From a checkpoint of a small self-supervised audio encoder (BEST-RQ): trained on short pieces for a synthesised band: melody, chords, bass and drums.
Rows from block 11, named by matrix and row number. Rows with one number belong to one channel. Each number is 128 + 24 x the weight over its row's rms, rounded and kept within 0 to 255. All counts start at 0. After the name is the row's rms in percent of the matrix's.
# convs0: expand pointwise conv (model.blocks.11.convs.0.weight, 888x296x1), inputs 0-98
# convs1: depthwise width-3 conv (model.blocks.11.convs.1.weight, 888x1x3, trained with AdamW), a 3 kernel
# convs2: project pointwise conv (model.blocks.11.convs.2.weight, 296x888x1, transposed), outputs 0-98
convs0.827 118 [101 152 133 155 147 117  77  99 134 135 111  91 152 112 137 114  95 114 120 153 141 156 137 153  91 135  96 154 107  99  56 108 107 122 153 108 121 132 109 104 106 125 115  96 127 160 135 102 102 138 103 127 150 141 131 174 116 115 115 132 109 131 101 167 133 164  94 120 137 114 166 101 129 159 129 163 112 148 151 121 171 124 142 141 158 123 156 151 128 123 135 119 131 150 127 122 114 112 130]
convs0.828 123 [143 162 154  87 118 111 140 151 103  96 167 122 119 115 105 149 152 115 121 144 160 122 155 152 112 109 131 106 134 145 157 159 120 169  99 133 169 130 112 154 123 129  80 105 134 100 151 127  94 112 180 170 109 119  99 152 122  86 115 135 165 147 141 144 100 120 130 116 109  95 131 116 142 107 160 175 110 141 142 149 139 131 128  97 100  92 132 136 141 106 115 128 162 105 137 131 140 159 143]
convs0.829 109 [ 89 126 156  87 113 113  86 139  96 121 128 171 134  76 131 177 121 139 133 154 132 150 131 112 100 119 134 161 176 169 113 140 128 133 106 135 167 149  98 128  84 132 148 133  95  91  96 149  99 136 114 119 139 139 140 147 155 137 145 156  91 101 136 109 139 151 196 148 159 164 125 107 162 152 144  90 105 176  84 163 170 121 122  94 155 112 143 137 107 170  99 127 137 139 103 104 136 125 137]
convs0.830 109 [150 131  96 130 150 125 117  98 124 110 145 170 159 144 136 118 151 149 119 143 155 122 155 140 106  97 123  99 176  81 159 140 141  98 159 102 128 104 118 125 141 120 111 147 104 115 133 145 151 114 144 162 152 142 103 137 157 151 108  98 126 143 138  89 169  94 132 121 120 169 109 178 149 140 139 186 162  92 114 185 123 151 149 124  78 129 110 167 137 160 119 107 143 140 126 112 101 152 111]
convs0.831 140 [112 127 117 180 157 141  74 120 117 102 143 134 121  91 142 133 149 113 129 160 148 110 149  76 158 123 107 120 126  82 152 157  88 123 107 129 149 170 170 130 149 138 113 110 117 147 117 125 157  94 136 115 117 117 134 181 106 121 161 159 133 107 139 137 109 115 136  86 124  91 148 115 146 137 142 123 127 122 158 121 105 159 131 116  81 151  96 157  96 130  89 106 133 151 115 183 124 136 152]
convs0.832 119 [155 120  70 132 115 116 119 143 128 138 134 152 121 111 128 143 113 104 104 149 128 144 110 134  99 109 127 122 140  91 114  91 118 165  94  68 157 109 130 158 113 123 127 116 128 130  90 144 146 126 125 156 136 194 115 107 164 148 111 157  91 153 135 139 170 145  83  97 192 113 134 117 116 125  90 169 166 143  96 112 144 109 132 136 141 135 167 102 128 135 136  99 141 119 101 131 103 150 163]
convs0.833 077 [172 118 182 168 102 115  90 106 172 122 105 105 134 123 161 117 109 106 150 129 136 105  99 131 136 138 140 138 127 103 140 101 150 149 128  99 138 116 128 125 134 106 169 102  99 104 124  83 150 183 101 150 137 160  93 126 114 136  77 144 133 112 121 131 173  96 165 139 127 167  94 141  93 132 145 109 142  82 141 135 129  86 112 166 125 145 125 118 118 135 191 114 112 107 125  88 152 133 149]
convs0.834 090 [128 144 134 123 126 117 139 150 142 129 135 123 167 114  96 111 111 121 136 133 159 106 117 150 121 101  95 122 122 148 123 159 117 112 151 124 102 106  94  97 105 128 173 183 122 133 126  96 114 125 133 166  85 163 149 109 124 111 143 115 122 155 150 164  97 104 158 141 162 112 161 115 122  80 106 165 135 147 122 169 147 153 114 156 124 140 139 157 137 110 118 142 152 165 110 167 160  80 108]
convs0.835 083 [133 111 164 123 163  66 130 128 141  87 132  94 152 105 121  98 137 167 113 169 130 112 136 111 137 175 124 128 110  76 115 159 132 118 130 130 144 138 123 139 161 123 100 170 127 133  95  82 135  90  62 102 122 151 168 178  71  70  95 156 105 145 150  99 121 125 123  86 115 163 141 106 129 138 152 153 129 129  94 112 147 139 111 109 143 163 145 135 139 148 132  85  74 110 155 136  99 127 139]
convs0.836 097 [125 122 141 103 148 151  66 108 200 155 113 153 114 168 108 115 111 166 117 159 128 161  85 119 128 146 108 145 139 145 134 127 123 137 100 117 161 106 104 109 100 121  97 112 131 121 145 148 145 130 133 140 142 120 135 142 138 117 127 108 142 109 164  85 159 101  75 144 124 127  82 118 120 159 148 147 150  84  83 155 137  96 153 157 104 116  91 130 147 142 147 121  93 139 147 102 161 146 138]
convs0.837 075 [113 121  96 132  83 136  93  98 122 117 123 115 177 120 172 156 101 100 118 186 139 158 121  90 115 166 126 145 125 115 122 120 128 135 172  98 112 130 125 127 179 123 147  82 143 102 145 170 104 119  92 144 110 159 142 121 132 127 113 138 155 100 133 155 101 111 114 199 122 164 132 162 144 133 125 133 166 119 104 129 145 128 147 149 120 111 145 117 149 125 165 136  80  76 142 128 112 111 101]
convs0.838 122 [136 100 142  94 111 118 104 143 149 139 128 110 157 100 134 146 124 123  94 179  90 156 103 159 136 139 126 170  93 186 110 104 169 157 120 134  93  90 133 132 138 184 133 118 115 200 106 117 132 111 104 125 159 151  88 114 166 147 118 129 130 101 125 123 141 101 127 117  96 123 101 152 132 122 143 121  93 205 110 142 132 110 109 129 138 128 128 156 161 140 126 114 130 110 128 146 126 121 126]
convs0.839 105 [104 107 125 130 107 134 111 135 147 135 167 108 179 187 109 102 134 141  79 100 142 121  94 159 142 125 136 149 133 104 143 117 116  73 113 129 166 100 114  91 125 151 149 128 142 183 151 149 125 135 128 164 133 136 129 128 163 141  95 112 127 203 154  91 163 120 108 144 137  95 120 129 163 120 151 162 163 140  84 161 127 130 104 111 110 122 109 120 154 153 126 123 124 116 103 113 140 154 100]
convs0.840 090 [109 126 100 135 109 146 123 143 145 123 122 107 124 155 123  95 173 149 155 144 100 120 105 169 153 149 124 147 146 153  96 139 111 118 115 105 158 119 106 114 132 164  85 136 111 151 199 186 122  81 105  62 129 157 124 150 136 126 150 124 116  88 108 151  98 138 112 157 133 104 130 101  87 163 130 174 144 142 155  94 126 137 154 158 118 164  91 130 139 143 113 134 100 132 109 145  75 137  90]
convs0.841 099 [110 124 114 125 148  99 122 127 136 140 104 136  97 124 132 136 155  81 136 115 162 110 131 147 108 133 127 188 114 129 143 127 153 119 124 103 111 113 149 137 112  94 116 217 143 174 136 183 162 142 132 161 115 112 118  84 120 113  97 130 152 161 155  97 145 120 137 162 136 136 129 101 149 129 108 120  77 131 163 136 152 141 123 122 107 162 146 124 121 133 167 128 161 161 130  96  68 164  99]
convs0.842 143 [137 128 127 143 141 119 122 118 148 119 154 135 137 134 151  97 187 117 147 147 148 125 137 109 150 155 120 163 159 128 139 172 121 129 120 109 116 169 163 116 113 124 128 133 135 125 138 127 132 152 141 126  93 121  91  55 122 165  91  96  86 117 156 136  99 119  90 174  90  80 122 169 112 125 165 135 109 118 153 121 130 164 138 163 108  98 119 109 114  68 153 125 151 169 145 158 117 114 127]
convs0.843 121 [123 126 186 136 109 102 119 173  64 135 199 134 165 131 119 111 114 148 116 123 123 119 117 137 101 108 117 140  72 156 159 155 125 133 155 140 135 110  99 136 145 162 133 172 148 110 100 144 155 128 177 155 103 128 141 177 156 132  97 145 126  99  80 122 124 156 178 129 104 147 113 121 126 153 129 158 137 100 151 149 138 159 102 135 123 134 152 132 115 142 135 126 152 142 138 163 117 158 140]
convs0.844 108 [ 96 111 110 136 103 133 136 128 148 128 119 113 117 112 129 139 120 134 131 153 147 116 154 123 146 143 146 134 136 101 124 140 157 153 130 161 114 131 121 115 164 106  86 127 114 135 158 121 123 102  94 148 114 170 120 125 131 136 149  96  87 106 116 112 133 119 134 132 130  99 137 131  99 108 148 106 161 102 153 119 108 167 143 138 116 109 132 117 133 160 159 133 126 180 159 102  94  94 107]
convs0.845 093 [120 140  91 119 139 115 124 140 106 140 132 131 132 155 147 128 164 128 148 153 123 124 146  93 146 131 112 112 147 148 145 114 111 138 132 171 134 146 121 124 161 199 137 151 100  85 124 159  94  88  74 104  84 176 135  86  98  91 130 119 138 137 139 172 126  94 106  93 154 135 159 180 118 145 145 117 158 139 116 144 145  81 111 114 129 132 170 153 150 108  87 152 108 112 143 158 110 124  75]
convs0.846 092 [126 100 137 167 180 135 137 145 129  90 120 136 140 152 182 131 140 119 138  99 122 119 154 169 122 110  59  89  84  84  82 138 108 153 124 172 147 128 138 160 166 109  94 144 141 135 127 161 176 106 128 159 112 100  90 107 141 145 133  96  86  96 118 131 134 171 109 139 134 127  69 127  84 146 141 138  85 114 145 122 132 108 146 113 145 135 145 165 154 146 157 164 124 115 138 150 104 106 150]
convs0.847 103 [ 61 148 130 105 148 127 144 106  80 132 130 132 109 156  88 111 135 118 129 103  99 122 148 113 112 161  93 137 148 108 104 163 113 128 157 161 167  77 145 142 144 153 109 105 185 117 152 126  87  93 115 157 104 144 145  86 103 125 127 106 124 109 145 163 174 123 124 143 150 152 105 135 148 121 103 128 143 154 115 120 140 124 139 105 119 140 139 175 122 144  84  89 112  86 152 129 154 144 134]
convs0.848 102 [163 113  90 169 106 151 130 146 128 123 128 161 136 127 136 115 141 143 142 147 145  87 105 152 150 128 115 118 164 112 120  64 152 136 154 116 145 191 102 154 119 121 127 103 132 113 146 175 103 109 135 130 108  72 142 161 123 132  91 169 140 108 128 162 108  96 107 170 108 133 116 146 185 157 133  78 135 148 103 119 162 135 130 128 136 143 122 144 109 138 109 158 115 112 126 132 117  75 151]
convs0.849 074 [119 113 122 133 197 128 133 130 152 118 132 100 159 123 154  99  95  74 132 106 127 156 188 121 101 144  98 125 175 149 126 103 149 126 119 132  77  79 153 155 108 128 112 134 137 121 130 169  96 131  94 150 153 144 128 131 123 138 181  94 117 117 100  96 146 119 135 158 134 145 128 140 112 130 162 139 161 150 109 124 118 136 119 119 150 146 121 155 127 128 119 161 163 129 118 145 107 159 113]
convs0.850 072 [145 122 119  85 184 114 102 133 132 142 167 114  80 130 168 108 150 146 106 154 143 141 147 128 169 146 103 127  95 139 167 170 141 105 142 131 128 165 139 147 128 100 106 131 149 164 113 130 124  74 121 114 154 160 145 119  91 102 155 147 137 114 121 141 125 165 143  83 112 123 113 120 158  88  95 106 128 143 110 143 133 158 138 141 160 121 120 134 112 124 154 164 147 136 120 122 126 128 143]
convs0.851 101 [125 125 126 131  96 131  94 124  84 139  89  88  95 144 122 151 115 129 191 158  96 199 124 174 152 143 159 135 117 124 124 124 129 108  96 100 112 134 148 110 127  96 108 122 118 157 101 141  97 105 115 112 142  96  82 127 165 111 147 100 120  99 142 100 104 108 122 163 128 145 144 153 110 123 133 120  85 104 123 123 110 131 163 116 128 101 138 157 171 181 138 143  90 146 134 100 167 112  89]
convs0.852 112 [170 157 123 127 149 132  74 146 111 161 114 124 113  93 184 148 109  86 101 163 106  93 140 126 116 172 137 130 119 113 139 145 109 128 150 138 137 121  84 115 132 149 105 106  98 115 149 157 150 129 146 118 117 114 137 160 150 154 170 125 138 151 133 128 137 100  93 142 143 108 135 131  93 136 103 175 100 107 125 106  93 143 129 150 150 137 120 139 108  96 120 140 159 162 128 170 146 115 115]
convs0.853 129 [134 110  78 119 164 100 120 166 119 111  96 133 118 135 152  39 125 123 133  86 114 126 125 138 159 128 147 158  80 130  96 123 165 156 146 133 120  84 164 123 115 124  98 135 129 105 116  92  97 138 119 148  94 178 153 139 113 116 141 123 129 147 126 115 129 105  90  93 137 118 105 108 123 151 158 142 125 135 152 132 148 160 112 169 159 139 116 140 146 114 154 111  64 131 137 131 120 101 140]
convs0.854 091 [137 164 128 132 103  95  88  95  98  93 130 126 136  77 108 148 118 108 129 106 126 117 158  99 158 116 130 142 134 131 108 143 104 118  79 149  80 161 118 153 143 127 133  98 132 118  96 106 126 121 163 128 129 108 102 141 172 134 102  84 130 119 108 134 156 141 104 176  73 111 112 134 141 160 103 113 152 113 183 161  75 122 123  96  83 123 141 115 122 133 147 161 114  94 200 182 109 125 137]
convs0.855 102 [129 116 136 121 111 163  87 106 136 133 114 142 131 146 136 125 139 138 136 109 109  95 136 110 109 146 162 135 145 127 102 187 134 160 120 125 116 175 126 163 134 146 166 161 160 117 174 123 118 156 130 184 153  71 124  91 143 110 154 143 147 177 123 127 128 137 135 113 104 130 125 136  92 111 141  84 127 118 137 110 122  88 120 156 176 151 112 136 162 108  71 116 123 127 138 127 157 157 119]
convs0.856 069 [143 154 141 137 177 151 110 130 134 107 137 144 115 147 114 124 106 125 130 131 135 153 118 138  97 123 146 147 127 143  96 150 154 109 145  91  97  69 141 127 133 107  87  93 122 174 103 162 144 111 124  86 123 142 158 108 128 159 150 119 133 122 142  79 109  97 126  88  98 147 126 116 169 104 135 175 179 101 114 105  93 156 141 123  88 129 140 127 126 119 135 153 121 120 118 116  95  62 164]
convs0.857 112 [100 139 125  71 119 117 132  73 131 114 101  92 150 143 106 138 155 133 127 105 123 154 123 111 167 117 122 148 107 174 124 137 128 118 121 137  94 124 120 118 105 139 179 129 147 122 157 131 120 109 119 101 172 112 147 131 123 141 197 104 135 154 154 118 153 130 163 112 109 142  91 139 129 117  93 146 136 125 127 148  99 117  68 145 154 125 139  91 132 123 116 135  56 139 151 135 149 115 106]
convs0.858 104 [152 134 139 124 115 160 120 138 106  83  92  97  84 105 121 101 115 105  88 118 128 144 129 115 125 145  86 129 105 101 124 152 165 112 111 143 100 120 109 145 135  93 140 134 145 128 170 130 115  64  95 117  99 149 104 127 118 127 168 116 114 129 121 157 100 138 170 120 100 112 107 145 137 117 107 119 117 179 141 146 126 100  93 100 114 118 132 145 112 152 135 143 106 108 127 171 100 153  89]
convs0.859 109 [142 169 162 155 132 156 141 105 128 111 119  87 111 137 181 131 122 108 174 108 139 105 140  96 136 122 122 136 137 139 136 192  96 116 106 182 116 123 130 133 139 115 128  64 148 104 152 111 124 119 152 115 144 150 129 107 120  89 130 120 111 123 148 110 165 113  54 148 119 155 148 143 135 126  95 119 131 102 119 138  93 140 111 130  76 109 135 128 102 182 137 139  92 144 120 114  92 155 138]
convs1.827 073 [124 107 164]
convs1.828 072 [162 110 113]
convs1.829 100 [ 89 139 137]
convs1.830 075 [167 119 115]
convs1.831 075 [ 98 125 157]
convs1.832 082 [124 106 163]
convs1.833 089 [163 107 135]
convs1.834 140 [127 169 121]
convs1.835 083 [152 161 138]
convs1.836 078 [138 153  96]
convs1.837 085 [143 166 118]
convs1.838 085 [167 115 122]
convs1.839 173 [125 128 169]
convs1.840 091 [108 140  94]
convs1.841 066 [163 114 109]
convs1.842 079 [166 118 115]
convs1.843 083 [158 123 100]
convs1.844 073 [141 143  92]
convs1.845 096 [168 135 136]
convs1.846 085 [105 144  98]
convs1.847 092 [ 90 145 133]
convs1.848 080 [ 98 150 109]
convs1.849 157 [ 87 126 130]
convs1.850 098 [168 121 118]
convs1.851 090 [135 105 162]
convs1.852 071 [108 119 163]
convs1.853 087 [164 107 132]
convs1.854 067 [159 101 131]
convs1.855 082 [151 131  93]
convs1.856 081 [ 92 139 111]
convs1.857 106 [136 136 168]
convs1.858 070 [161 117 105]
convs1.859 077 [154 100 145]
convs2.827 117 [ 97 189 120 118 137 107 102 129 123 173  62 102 162 146 131 134  93 171 137 150 129 149 104 154 117 133  96 159 109  87  97 136 114 139 150 142 144 132  92 106  94 136 121  85 119 130 126 111 139 127 141 150 105 119 121 157 113 101 121 187 110 126 107 164 112 171 144 124 115 131 146 135 124 151 111 136 118 121 115 157 115 144  96 108 152 140 104 147 140 144 152 111 121 169 114 126 114 151 112]
convs2.828 130 [154 163 112 113 170 114 145 155 115  99 148 159 156  94 102 156 121 139 154 128 136 119  95 130  92 140 133 113 191 113 166 148 123 139 135 146 105 130 143 155 116 106 125 112 128 147 142 128 103 104 142 123 122 118 117 153 116 127 127 127 140 125 156 139 104 117 116 111 145 103 139 113 114 110 125 139 119 118 163 159 143 159 149 146 110 136 122 125 109 136 131 172 143  88 130 159 119 149 163]
convs2.829 109 [146  94 108 160 177 103 186 144 151 149 151 144 106 159 172 125 156  91 112 127 137 151 137 149  91 150 111 109 113  88 111 129 119 151 133  91 109 125 145 141 173 123 112 120 161 161 125 115 127 118 149 122 128 112 147 138  98 103 151 182 146 130 134 163 111  97  90 144 148 114 177 117 115 144  94 107 182  81  83 152 139 124 125 145 123 113 143  96  85 118 103 151 146 177 104 142 137 107 132]
convs2.830 114 [136 177 106 108  97 113 138 137 111 130 135 157 113 153 129 131 162 125 141 131 156 140 112 156 141 120  64 106 102  73 127 127 133 144 147 140 142 123 109 151 125 183 120 107 142 107 130 137 146 199 150 116  99 108 132  97  94 131 123 149 129 122 110 126 131 110 134 112 179 124 115 138 142  97 159 147 119 114 154 127 125  97 136 159 115  84 113  97 113 113 184 127  83  92 109 115 121 160 127]
convs2.831 159 [133 124  80 111 136 151 153  91  90 154 144 106 120 173 120 100 110 131  93 181 154  85 125 142 139 120 131 173  81 135 129  96 152 137 122 152  99  96 144  92 117 138 123  97 121 171 161 117 112 149 170 149 104 146 142 143 132 105 118 155 138 115 117  99 134 159 128 157 165 127 164 142 164 137  92 100 102 124 158 137 146 133 112 135 136 124 138 127 129 132 106 149 167 133  98 127 125 123 100]
convs2.832 114 [138 139  88 124 166 110 135 128 132 163 116 155 128 109 160 125 116 111 127 144 112 141 139 142 138  98 104 127 150  79 105 126  89 147 125  79 120 159 152 139 137 191 114 141 108 145 122 157 139 149 170 145 128 154 106 128 161 105  74 144  86 156 168 101 116 140  95  92  93 146 138 124 150 119 100 145 124  77 133 112 132 112 174 144 118 125 163 142 179 103 149 152 144 111 120 158 126 116 149]
convs2.833 078 [116 114 145 130 113  99  97 110 161 120  91 131 187 141 148 159 132  71 133 143 135 145 109 153 142 158  96 143 124 123 103 143 140 119 143 116 138 124 158  98 132 118 130 132  63  91 114  94 137 138 126 167 132 145 142 137 111 125  85 151 150 160 166 120 119  98 118 102 137 141  94 124 120 112 172 119 140 111 183 120  89 118 130 156 113 154 137 130 129 123 164 112  94 154 131 119 137 148 153]
convs2.834 084 [173 142 103 111 124  80 120 105  94 111 153 173 118 126 127 109 141 179 136 117  91 136 178 139 109 113 140 118 147 163 107  91 137 149  94 128 137 131 136 136 141 103 106 113 162 135  90 142 159 141 105  99 135 114 112  96 138 145 133 150 150 118  81 114 167 108  92 165  66 185 127 117 141 156 103 120 100 103 143 134 115  81 126 106 121 145 131 115 127 154 145  81 104 119 126  81 103 143 153]
convs2.835 082 [104 126 111 104 133 109 137 136 112 117 151 150 153 131 140  82 111 119 160  99 134 146 117 103 158 129 159 118 149 130 112 100 159 104 107 162  78 117  65 105  92 128 160 149 131  83 180 105 169 134 151 142 126 143 133 119 164 152 127 116 136 124  95 137 123  98 109 118  83 139 117 128 134 145 153 136 118 110 112 154  87  84 148  91 141 129 164 103  86 140  88 109 159  87 165 130 114 113 105]
convs2.836 090 [112 100 120 143 115 103 164 142  97 117 121 129 120 140 108 141 137 153 113 127 139 121 142 155 144 126 159 150  85 128 149 121 136 154 122 137 112 163 168 154 152 121 166 108 142 103 107 100 143 116 129 122  96 117  80 130 150 133 127 113 109 140  96 151  90 184 188 137 126 157 162 159 111 104 126 123 105 187 144 142 117 119 126 111 141 107 128 112 102 186 132 174 136  99  99 148 134 126  99]
convs2.837 081 [121 134 147 121 139  93 159  80  99 163 159  80 130 112 100 136 132  80 109 106 138 105 140 160  86 137  91 123 132 135 131 130 152  89  97 121 116 128 127 156 154 115 107 122  94 150 145 120 145 140 127 128 131 141 143  85 128  79 116 126 129 132 134 129 161 145 127 108 167 160 142 135 133 121 164 142 133 149 132 127 144  98 126 135 155 120 118 108 112  93  31 105 162 116 148 146 151 141 145]
convs2.838 120 [ 91  80 130 123 141 100  99 158 133 145  87 132 108 123 111 136 164 107 117 120 114 137  98 150 129 158 144 147  96 131 162 120 132 112 152 108 124  79 140 136 160 120 154 128  92 150 145 132  89 113  94 110  93 140 107 122 124 152  86 127 152  84 126 144 121 119 139 102  84 107 123 116 124 124 145 115 125 118 145 109 148 131 102 123 140 160 131 112 116 108 161  79 110 127 107 121 171 139 140]
convs2.839 116 [127 128  69  94 137 138 121 176 115 121 130 139 123  97 143 147 149 120 138 107 150 159 170 102 164 103 121 134  98 106 150  81 133 110 140 114 115 142 136 139 105 126 141  71 164 131 182 181 123 132 115 128 160 141  92 112 158 164 154 142 103 144 140 104 104  97 124 113 165 138 136 133  81 123 127 155 107 142 133  99 114 123 125 127 132 122 110 132 115 128 141 108  85 155 110  94  73 171 133]
convs2.840 087 [ 95 160 153 137  93 140 152 132 133 112 140 141  75  95 108 143  69 134 146 128 132 139 139 116 124 125 154 131 120 119 162 137 139 141 105 160 151 116 112  91 152 127 114 120 122 137  98 146 175 136 147 128 151 157 109 130 128 127 154 142 157 130 132 123 152  94  99 134 129 127 120 152 147  76 124 151 129 103 110 144 105 122 119 125 146 114 140 141 129  89 107 145 174 104 124 131 155  98 148]
convs2.841 102 [ 97 119 121 146 151 119 128 137 129 143 133 150 127 128 115 144 137 116 147 141 173 124 128 105 100 103 118 129  77 138 183 120 146 106 106 127 156 140 139 143 165 124 143 150  89 136 158 151 120 122 126 130 116 146 143 118 125 137 109 153 157 179 156 118 118 115 170 158  87 105 119 103 113 110 116 110  90 120 139 130 129 128  71  81 110 114 153 128 188 159 142 131 137 120 146 127  97 165  71]
convs2.842 130 [143 145 134  63 171  94 137 151 115 112 116 111 114 101 143 124 146  92 143 135 147 109  85 116 118 143 114 100  83  98 115 159 128 126 122 113  59 144 143 104 121  93 149 112 135 172  71 129 127 126 117  68 130 145  96 111 148  98 119 132 123 101 107 162 115 107  95 103  97 140 141 137 128 162 135 132 147 118 142 157 168 170 125 138  94 137 127  96 121 153  98 153 172 154  99 140 178 129 111]
convs2.843 112 [140 138 121 140 116  95 150 140 144  82 102 118 106 129  97  95 134 106  86  87 100 113 116 120 155 156 150 138 145 108 107 160 175  99 125 102 128 110 164 126 114 159  86  78 104 164 163 185 108 171  93 108  61 158 102 141 132 137 139  97 156 113  82  91 101  85 135 131 167 138 160 141 130 132  81 120 117 145 137 113 109 150 117 108 141 125 142 149 104 117 112 112 119  81 134 155 171 119 178]
convs2.844 107 [142 115 122 147 129 111  99  88 122 143 130 102 151  93 146 147 150 117 102 134 143 144 156 154  91 115 105 103 130 125 192 119 121 139 122  86 143 151 137 148  94 135 208 150 123 104 145 156  86 115 151 105  86  89 108 135 154  84 102 111 183 108 114 130  84 136 113 103 147 137 120 125 188 114 118 142  99 157  99 147 109 139 150 146 109 132 151 104 133 105  99  92 130 139  78 146 144 159 102]
convs2.845 097 [161 147 127 104 136 127 135 188  89 162 123 182 122 103  98 131 151  75 100 113  95 122 149 129 127 111 127 111 165 174 132 115 169 146 110 104 131 133 105 105 134 168 126 135  86 124 127 134 147 109 138 140 117 116 118 158 137 100 151 109 151 120 141 107 146 146 114 121 132 105 132 127 131 163 162 125 133 148 138 110 134  98 111 169 143 133 141 100 121 106 131 143 147 163 154  96 137 140  73]
convs2.846 096 [116 137 100 127  46 142 118 135 133 162 144 132 103 143 130 114 103 151 166 148 134 105  50 107 123 146 140 147 135 128 173  66 122 110  89 104 144 116 147 156 176 156 128 142 113 115 126  99 105 117 160 160 115 143 119 131 133 120 120 162 119 127 120 127 134  98 115 137 129 145 134 130 120  87 109 160 145  63 152 137 127 148 132 132 138 111 133 127 166 142 110 167 154 101 101 135 110 119  97]
convs2.847 095 [132  91 131 119 158 101 165 177 148  84 113 148 123 128 167 146 149 146 117 140 174 119 159 135 130 124 151 138 143 144 145 115 156 152 150 121 113 150 160 134 144 118 149 177 116 121 124 133 151 159 155 111 108 128 115 123 139 110 157 148 125 145 145 129  86 118 113 163 148 131 143 143 107 107 136 188 135 123 121 125  93 120 134 129 152 157 145 110 134 122 132 190 142 132 117 126 132  94 109]
convs2.848 102 [131 179 118 142 123 102 116 113 147 164 113 139 133 106  73  93 135 158 114 118 148 135 134 113 108 140 130  96  92  93 134  93 138 133  96 134  93 120 119 101 145 119 108 103 123 120  89 117 167 158 126 139 113 154 156 103  89 103 137 101 154 150 157 160 119 142 127  88 190 116 159 162 106 107 140 140 133 113 130 142 108 118 137 164 144 126 161  77 140 137 108 101 122 148 141 131 139 176  92]
convs2.849 073 [132 136 115 134 131 123 109 153 180 153 174 109 139 110  88 139 149 114 117 131 169 133 114  86 132 116 120 125 137  97 135 152 103  72 109 147 151 157 140 111 153 142 136 115 117 130 155 143 149  93  89 144 116 137 125 108 118 120 159  91  96  89 120 125 102 107 179 127 105 113 140 112 107 128 151 132  99 140  21  99 142 133 139  96 113 145 127 103  90 122  91  90 127 111 120 133  74 144 118]
convs2.850 072 [177 110 102 143 157  81 114 160  89 105 119 111 145 126 109 134 153 171 107 127 149 112 162 133 152 126 131 142 152 184 124 137 111 113 121 154 157 151 116 172 127 113 133 117 122 122  74 130 141  89 164 118 142 160 159 130 122 118 112 141 136 118 162 172 155 120 172 144 100 142 199 147 108 117  90 144 124 107  98 112 186 102 132 138  89 140 117 163 127 161 109 115  94 128 145 124 125 120  91]
convs2.851 099 [160 116 112 144  98 148 117 102 135 131 137 115 137 124 148 117 109 142 150 111 156 157 112 135 142 137 100 134 160 148 141 156 120 151 147  98 112 143 145 135 112 109 134 127 139 150 109 131  81 124 102 129 102 133 112  83 117 179  92 102 124 132 128 119  82  86 124 146 135 156 192 143  92 105 112 120  56 113 114 136 132 112 113  97 128  85 142 109 124 167 125 129 116 135 147 128 154 138 133]
convs2.852 106 [125 175 106 141 157 141 200 161 107 136 138 151 130 140 185 134 146  96 118 113 132 132 142 174 110 133 130 113 114 125 129 138 138 131 154 102 147 122 111 119 140 144 124 142 105 115 121 115 106  92 132 116 159 139 136  81 136 168 148 118 126 146 125  96 166 128  78  85 165 128 145 161 111 158  98 122 112 141 144 143 120 122 126 110 107 138 107  87 116 150 116 112 151 140 142 145 104 123 149]
convs2.853 120 [117 108 142 148 104 106 121 129 123  96 118 126 160 124 119 107  64 127 123  73  99 108 174 119 123 151 115 118  95 127 118 143  88 136 162 176 100 119 191 128 124 127 145 132 119  95 144 118 119 125 140 130  95 176 144 161  80 112 149 134 123 131  97 145  98 128  59 137 156 120 144 139 154  98 139 173 133 146 139 137 169  91 166 158 132 110 130 162 160 157 111 156 137 139 115 141  94  84 122]
convs2.854 084 [159 163  64 115  86  97 120 112 119 134 122 171 150 122 121 153 157 129 176 169 158 139 147  76 125 105 107 126 122 122 124 148 112 138 108 165 112 150 136 107 151 187 140  69 139 131 145 112 129 103 120  60 157  98 147 100 129 141  92 139  98  95 115 140 121 109 115  93 119 126 115  96 131 155 176 103 124 151 119 148  96 153  95 145 133 128 113 160 154  90 134 157  86 115 157 144 126 120 139]
convs2.855 108 [131 100 110 147 105 139 135 135 112 150 129 143 165 161 150 101 138 132 134 131 152 112  98 128 149 158 146  75 126 138 132 132 104 127 136 131 137 142  94  95 128 151  88 123 142 115 185  79 143 113 130 110 154 154 131 172 113 147 127 115  81 142 107 145 103 157 133 132 140  85 131 122 120 148 103 147 156  96 142 119 160 142 114  87 146 161 128 178  95 147 112 120 162 139  92 133 122 120 142]
convs2.856 075 [154 104  94 103 113 135 108 120  83 100 158 150 130 116 199 143 123 100 144 110 137  96 144 101 141 118 116  90 111  90 106 161  81 153 134 148 136 106 124 146 174 126 155 158 153 137 102 136 116 136 117 107 117 131 146 115 158  96 119 149 140 120 152 116 126 154 107 133 124  99 118 140  99  78 158 138 125 128 119 132  79 125 130 114 147 162 126 114 125 104 137 139 135  84 137 109 141 129 161]
convs2.857 098 [ 89  91 153 139 137 150 103 111 166 132 100 119 123 148 142 152 142 136 173 127 147 148 142 124 117  96  60 111 135 106 143 134 141 118  86 103 128 147 160 132 134 125 110 116 133 156 113 179 174 150  95  98  95 129 120 128 136 159 102 113 124  89 119 118 103 108 135 115 158 136 171 119 129  93 116 144 122 140 198  51 105 147 143 128 160 119 150 122 114 139 173  88 147 159  96 123 127 125 150]
convs2.858 102 [ 75 170 135 152 115 136 106 108 118 152 131  83  90  98 117 142 161  91 119  91 100 148 129  98  99 132  97 128  88 104 135 139 113 131  85 107 114 119 127 116 125 125 175 145  84 113 122 105 102 120 150 132 115  95 143  91 131 132 139 169 121 109 139 104 133 110 122 126 150 103 121 116 119 135 143 105 110 146 161  94 111 153  99  92 141 166 131  98 144  97 130  97 128  82 156 156 124  94 142]
convs2.859 095 [124 105 107 112 126 157 133 106 123 127 138 110 109 147 153 108 134 149 175 152 153 136 103  99 129 105 127 144 117 150 151 150  76 116 106 144 114 130 109 146 140 123 151  64 153 109 102 101 128 121 132 111 125  93 129 122 129 101 148  95 117 125 117 130 135 141 118 133 110 134  92 124 124 165  97 130 109  95 136 143 145 118 103 156 118 139 159 139 127 139 123 113 113 106 118 128 115 158 134]